config.yaml
model: "masked spectrogram model"
dataset: "two synthetic voices taking turns or overlapping, over music, noise or silence"
mask_ratio: 0.6
loss: "mse"
encoder_activation: "gelu"
encoder_bias: "all"
encoder_layer_scale_init: 0.1
encoder_inner_norm: false
encoder_patch_size: [16, 4]
encoder_positions: "learned"
decoder_width: 256
optimizer: "adamw"
eps: 1e-08
max_steps: 14900
Rows from block 3 of the encoder, named by matrix and row number. Rows with one number belong to one attention dimension. Each number is 200 + 30 x the weight over its row's rms, rounded and kept within 0 to 999. All counts start at 0. After the name is the row's rms in percent of the matrix's.
# q: attention query (encoder.blocks.3.attn.q.weight, 384x384), inputs 154-230
# k: attention key (encoder.blocks.3.attn.k.weight, 384x384), inputs 154-230
q.125,102,194,204,222,198,254,245,203,172,196,182,97,228,204,186,228,170,195,190,216,166,207,229,193,148,211,256,213,214,190,161,227,171,342,213,239,205,127,228,192,188,227,211,198,231,128,218,202,225,134,211,188,211,205,180,165,175,232,168,218,171,193,230,221,206,168,273,200,199,204,263,205,196,181,206,196,179,155
k.125,099,216,228,201,203,225,177,192,170,196,191,169,219,205,209,223,187,199,204,208,165,135,217,221,173,212,264,226,218,157,181,227,176,242,207,265,191,163,226,209,192,220,201,168,197,118,211,226,232,104,153,195,205,225,156,178,226,225,144,224,129,222,228,228,201,245,258,205,220,179,242,198,218,199,165,236,185,173
q.126,105,214,199,219,178,169,201,182,220,191,240,237,156,242,193,178,280,204,212,181,204,192,181,203,223,196,177,215,204,206,180,186,242,160,181,201,159,211,204,147,229,167,209,217,157,151,180,217,167,187,183,204,199,133,162,150,245,195,190,200,266,223,187,203,238,203,193,212,197,185,212,273,168,188,221,177,229,214
k.126,109,192,296,199,124,160,297,197,204,188,228,203,151,214,208,165,223,238,199,147,219,197,169,199,241,198,199,189,183,275,217,189,194,198,225,172,209,191,163,183,191,153,250,204,216,261,220,265,184,185,134,205,189,189,217,216,204,183,242,195,227,205,204,190,214,176,179,203,249,219,109,130,159,186,212,196,197,195
q.127,092,181,215,208,194,224,258,145,198,178,175,187,215,174,203,244,202,188,242,265,145,213,191,175,175,207,189,225,189,230,204,192,212,208,208,237,194,166,242,201,229,225,233,127,240,240,217,179,203,198,252,194,194,204,217,213,149,210,208,240,172,224,202,245,155,197,227,243,211,228,226,108,292,206,218,163,202,199
k.127,097,182,143,157,274,247,254,126,192,175,204,206,219,193,196,204,221,127,238,259,179,170,207,224,177,214,230,207,221,248,202,200,242,165,213,225,252,162,208,220,224,220,191,196,253,218,179,148,196,195,219,208,192,247,234,211,153,191,199,233,178,172,207,224,184,207,228,196,216,198,249,181,222,236,185,194,197,163
q.128,108,203,166,214,248,181,174,258,215,191,229,159,211,245,205,217,159,180,225,143,212,232,288,193,122,197,193,135,203,150,206,177,203,279,223,189,192,208,223,237,183,206,200,153,239,160,148,164,205,215,198,179,184,203,201,210,164,164,197,261,155,246,189,210,176,224,175,204,200,193,212,208,174,233,208,216,210,192
k.128,105,187,170,155,256,135,212,285,211,220,197,212,216,171,211,206,199,211,273,242,223,241,211,187,217,160,206,191,190,197,213,173,231,217,211,185,238,209,177,205,164,200,200,189,245,178,170,178,181,210,226,155,199,207,205,173,125,191,173,230,198,180,196,206,212,179,166,182,193,146,216,212,179,192,222,167,212,215
q.129,098,174,151,162,205,250,151,234,179,213,228,189,231,229,202,224,195,214,192,272,173,263,161,208,147,178,194,216,216,187,231,221,197,222,197,200,235,157,221,179,199,198,152,167,159,212,218,184,222,145,260,189,201,233,179,195,204,229,163,157,208,252,210,212,244,174,243,199,281,232,218,197,243,182,212,148,189,205
k.129,099,185,151,209,252,220,129,181,192,217,247,200,190,170,169,201,187,225,229,225,214,214,202,202,192,214,162,182,189,178,205,237,245,157,181,198,177,201,206,229,162,176,178,239,156,176,206,190,214,163,237,181,204,171,182,197,173,207,190,112,193,161,207,223,197,161,167,202,196,188,247,239,189,191,187,237,187,258
q.130,075,164,186,175,227,177,186,146,171,199,186,159,221,192,238,214,245,203,205,208,203,221,184,211,206,202,180,195,241,258,219,177,165,235,232,210,273,197,207,213,156,225,186,229,212,188,235,181,171,206,154,198,218,237,232,195,183,176,241,246,184,230,217,181,137,177,204,215,257,156,192,161,217,199,173,245,191,191
k.130,071,213,197,181,191,249,166,142,220,213,162,222,177,219,196,157,233,142,247,239,178,207,199,214,248,226,163,189,184,261,180,189,215,209,223,179,196,217,208,112,172,207,228,251,231,206,178,187,160,196,224,193,187,196,198,198,201,152,188,145,191,183,186,257,208,199,147,205,134,175,233,191,196,224,262,161,219,201
q.131,097,195,240,202,145,200,234,132,191,204,175,233,184,153,175,166,241,226,165,224,204,166,134,208,303,205,194,257,186,245,190,203,198,141,191,212,196,227,163,171,201,189,211,271,173,225,244,223,186,206,169,212,209,184,200,190,247,219,199,147,235,154,208,188,223,184,207,198,183,196,190,210,197,177,204,209,192,209
k.131,097,209,233,235,129,258,203,136,207,171,184,191,186,244,196,199,195,181,117,152,174,175,199,196,189,217,195,211,215,229,184,212,149,214,176,213,182,205,227,172,246,214,214,204,177,223,216,211,206,197,159,238,197,217,200,231,265,205,218,183,203,228,192,189,193,216,234,229,205,243,160,173,220,206,185,223,204,173
q.132,079,189,189,173,133,200,223,150,188,199,192,241,212,125,199,171,245,217,205,209,224,211,152,201,310,208,218,239,192,251,209,214,191,136,188,225,186,204,159,187,210,205,212,212,227,226,265,230,182,216,179,228,236,211,202,199,252,198,193,155,201,176,193,184,210,177,195,200,180,166,158,200,145,181,161,237,199,210
k.132,083,256,247,242,141,241,187,130,210,187,189,195,187,250,197,219,182,210,151,162,162,190,210,211,189,195,231,209,225,190,187,192,134,202,194,205,198,215,217,233,219,185,207,215,188,235,239,225,209,208,131,222,211,211,209,230,271,194,207,190,184,263,191,186,182,188,233,196,213,272,203,161,188,195,150,210,203,179
q.133,086,217,182,178,196,210,187,234,202,224,198,237,196,220,224,222,190,196,256,280,181,204,142,192,163,191,233,236,209,196,217,228,199,136,173,196,228,141,237,183,241,190,188,146,176,258,207,246,204,167,277,216,212,224,203,224,192,232,199,183,216,202,193,199,218,184,229,197,235,231,192,157,247,181,172,147,206,198
k.133,087,221,178,212,209,199,186,154,152,221,234,184,226,164,201,203,205,227,230,192,201,150,184,236,189,238,200,196,204,135,205,264,218,146,206,215,170,156,174,249,178,197,165,210,166,182,236,232,238,180,234,208,227,170,174,180,238,209,217,174,179,177,235,216,180,212,229,186,212,248,219,229,204,188,176,258,161,228
q.134,102,187,183,198,170,264,155,198,185,195,244,159,228,231,178,212,212,229,129,231,179,245,174,230,184,176,165,205,201,193,205,205,207,264,188,207,208,192,202,191,180,198,164,234,168,170,219,164,223,153,202,173,189,224,153,160,222,204,133,139,204,234,210,235,259,179,246,186,273,223,231,233,225,195,217,173,190,196
k.134,100,132,170,201,247,226,93,223,237,190,257,209,172,206,161,210,167,214,164,204,232,255,219,183,191,194,157,171,208,229,216,207,224,192,178,174,215,227,245,221,186,199,189,241,149,190,183,171,185,152,198,197,146,202,210,215,158,212,199,136,212,166,171,209,235,145,142,214,219,176,208,232,200,213,171,213,223,231
q.135,093,238,170,216,141,227,185,204,181,226,213,164,220,272,188,225,211,241,205,273,196,233,169,216,162,181,217,235,194,183,196,202,192,219,169,195,206,129,235,191,242,171,197,171,184,206,189,200,214,165,264,199,233,217,159,168,194,202,131,156,220,211,201,202,259,194,281,180,259,238,215,213,220,214,188,154,199,182
k.135,091,177,183,221,201,202,134,190,172,206,273,188,226,196,171,209,171,245,221,203,231,218,183,210,196,211,201,191,220,133,258,255,202,156,180,188,213,168,192,281,187,202,184,238,148,179,217,213,231,163,203,225,191,185,176,189,192,206,209,159,174,187,221,216,200,164,214,196,247,217,231,238,210,220,164,264,174,234
q.136,095,235,246,275,262,169,209,226,220,229,165,144,170,268,170,209,154,189,174,180,181,156,281,202,142,205,161,164,168,153,166,178,207,304,220,170,200,239,199,184,177,176,232,205,239,174,115,158,206,237,184,167,154,172,207,199,149,180,197,248,202,190,202,195,170,224,195,186,157,225,244,206,208,223,214,207,202,212
k.136,099,130,186,178,218,142,221,302,195,199,203,194,234,190,183,206,208,161,214,214,218,204,191,172,238,199,195,201,211,200,234,174,232,227,189,198,241,176,202,142,211,245,188,161,232,176,151,212,185,210,224,183,168,205,195,165,137,208,198,252,223,167,202,211,240,212,212,244,215,157,163,212,217,220,223,174,205,203
q.137,096,215,181,206,202,147,195,256,196,211,165,210,216,171,198,183,219,175,207,174,239,148,225,185,246,218,230,180,180,199,211,212,176,203,199,196,204,191,170,201,202,209,194,225,246,229,210,210,188,271,130,226,241,207,252,208,227,139,229,206,195,147,194,159,173,180,187,195,164,148,139,189,83,208,142,221,194,211
k.137,102,257,228,233,170,193,185,156,195,193,160,194,245,224,204,221,182,174,216,184,139,172,192,228,194,191,254,229,213,168,204,178,154,200,208,234,239,197,222,229,192,214,174,204,252,210,207,202,208,227,131,193,227,256,208,220,215,180,182,255,146,242,203,200,163,196,272,210,228,261,220,175,180,230,144,190,201,164
q.138,085,175,162,161,191,251,211,131,190,191,221,164,194,206,210,195,240,209,135,240,181,271,194,212,216,210,143,182,205,250,217,188,175,239,200,213,214,182,209,164,189,193,157,184,174,194,233,180,170,144,187,193,245,215,193,187,191,183,203,178,169,191,188,213,216,210,223,213,278,193,214,180,201,209,165,236,207,199
k.138,088,187,236,174,159,226,139,206,218,193,227,223,160,195,181,197,213,197,186,237,195,220,182,176,237,216,164,193,204,259,182,190,250,193,185,172,190,190,245,161,193,186,205,227,175,218,191,197,186,172,167,208,159,164,188,195,153,181,197,122,190,142,186,234,257,198,149,211,179,137,206,219,193,210,185,164,211,198
q.139,078,228,179,190,144,223,219,253,224,200,211,268,199,204,193,194,186,191,222,261,187,218,173,191,223,180,228,226,158,178,209,218,212,122,154,210,165,170,233,180,258,173,204,138,163,246,194,247,200,176,271,229,222,210,183,225,200,218,166,148,205,166,169,216,259,219,208,195,205,225,181,184,195,204,179,180,225,189
k.139,076,227,203,203,184,187,201,190,164,206,233,183,226,161,211,217,170,265,190,171,203,165,190,200,170,201,235,200,221,140,214,250,193,149,185,211,169,164,184,275,207,194,160,192,162,193,251,219,249,177,179,212,221,181,179,192,219,230,216,205,171,194,228,192,194,211,236,182,239,244,208,224,211,168,137,253,167,202
q.140,096,157,151,160,244,198,145,288,204,174,260,211,245,195,228,212,184,181,227,155,217,254,242,194,141,185,223,155,226,154,248,211,220,225,203,219,210,195,233,245,180,243,163,149,199,176,206,198,208,196,208,191,193,237,206,217,205,178,205,231,158,254,192,226,187,197,163,214,216,190,178,206,172,202,222,214,205,202
k.140,096,236,148,174,298,182,190,209,221,230,183,214,180,161,215,194,190,233,258,227,203,225,230,210,180,177,206,181,168,193,162,180,223,203,215,195,202,241,205,234,148,158,188,203,222,181,176,152,187,192,237,150,229,203,215,195,149,187,157,204,182,190,191,196,173,183,143,152,165,169,250,211,157,170,219,177,213,202
q.141,097,219,295,241,174,196,207,137,224,209,216,223,176,185,172,193,189,180,184,182,199,138,159,210,213,214,211,222,190,207,168,166,193,168,215,197,214,259,191,234,170,186,249,281,187,199,184,235,189,192,193,204,162,200,206,210,199,207,198,223,212,167,197,210,175,181,184,183,176,226,218,200,239,201,227,183,214,158
k.141,101,153,206,209,202,204,234,177,213,182,175,192,198,181,217,193,209,201,139,139,221,168,214,202,184,215,176,192,216,209,180,216,190,223,194,183,184,217,189,149,254,265,221,179,188,176,208,162,185,195,209,217,162,216,197,194,222,225,224,229,215,200,188,211,235,257,199,201,179,233,116,194,244,208,199,222,212,184
q.142,094,215,219,224,175,247,172,169,186,226,217,137,198,272,177,220,195,239,153,267,169,217,168,228,151,196,162,223,197,198,180,197,201,261,195,179,219,177,207,175,196,173,195,215,172,190,179,169,224,148,240,175,188,199,154,161,185,224,147,154,232,222,217,215,244,189,270,177,254,251,261,215,272,192,227,140,188,200
k.142,092,109,174,209,221,211,119,235,201,190,275,201,194,201,154,206,195,194,178,220,250,237,187,189,203,215,146,180,213,194,249,234,249,177,170,180,211,187,218,207,200,216,200,219,143,178,181,197,197,159,238,216,161,183,187,187,166,208,216,145,220,145,196,221,240,171,174,229,222,173,194,239,222,221,190,243,200,252
q.143,081,194,203,198,166,202,212,109,180,201,200,152,190,184,187,170,259,232,125,189,230,197,202,222,265,224,157,191,200,242,198,179,183,246,198,192,199,215,140,171,178,199,182,280,231,190,235,157,177,228,124,189,230,185,201,159,221,155,202,164,205,175,205,197,200,206,218,192,221,159,193,230,148,210,181,229,188,219
k.143,083,193,244,230,138,229,146,186,235,168,196,214,173,254,181,215,202,168,157,189,175,226,195,195,221,209,187,205,223,259,203,166,171,223,178,190,238,218,256,176,221,205,242,217,221,234,189,192,173,209,126,221,176,231,222,232,198,171,205,170,187,215,171,193,218,173,195,228,222,192,172,173,187,246,164,192,229,175
q.144,113,217,243,186,154,223,215,108,185,217,191,240,182,176,212,208,226,204,218,262,188,182,101,212,220,204,217,268,228,247,190,190,189,109,194,197,228,181,186,185,211,190,212,239,172,244,239,251,197,163,242,214,205,214,202,199,198,247,205,179,229,186,215,196,205,176,220,192,232,220,204,179,269,175,195,153,193,177
k.144,111,206,208,236,172,237,195,113,178,192,212,190,202,190,196,202,217,218,169,154,198,145,190,225,191,245,177,197,203,179,184,257,191,169,199,197,149,191,172,205,230,216,211,223,152,193,254,217,221,184,211,239,201,175,178,204,281,207,239,150,204,208,213,207,190,232,222,191,206,262,173,205,224,189,196,257,180,213
q.145,098,216,231,226,194,229,159,166,163,236,209,123,208,259,185,233,197,228,155,246,178,185,155,229,138,204,179,230,220,202,174,200,189,270,208,184,229,170,193,190,179,183,197,251,176,187,193,169,245,164,218,170,193,207,166,154,195,231,156,167,231,218,246,200,220,165,284,171,248,240,262,223,259,179,230,132,163,200
k.145,097,119,168,233,233,222,111,204,205,182,257,200,195,223,151,198,206,177,186,219,240,234,195,208,197,215,137,193,202,186,246,213,237,191,177,187,220,208,225,203,197,212,199,230,140,178,176,187,189,166,246,213,161,197,197,195,189,204,207,149,232,170,192,216,224,170,185,221,205,192,204,234,220,233,213,237,205,244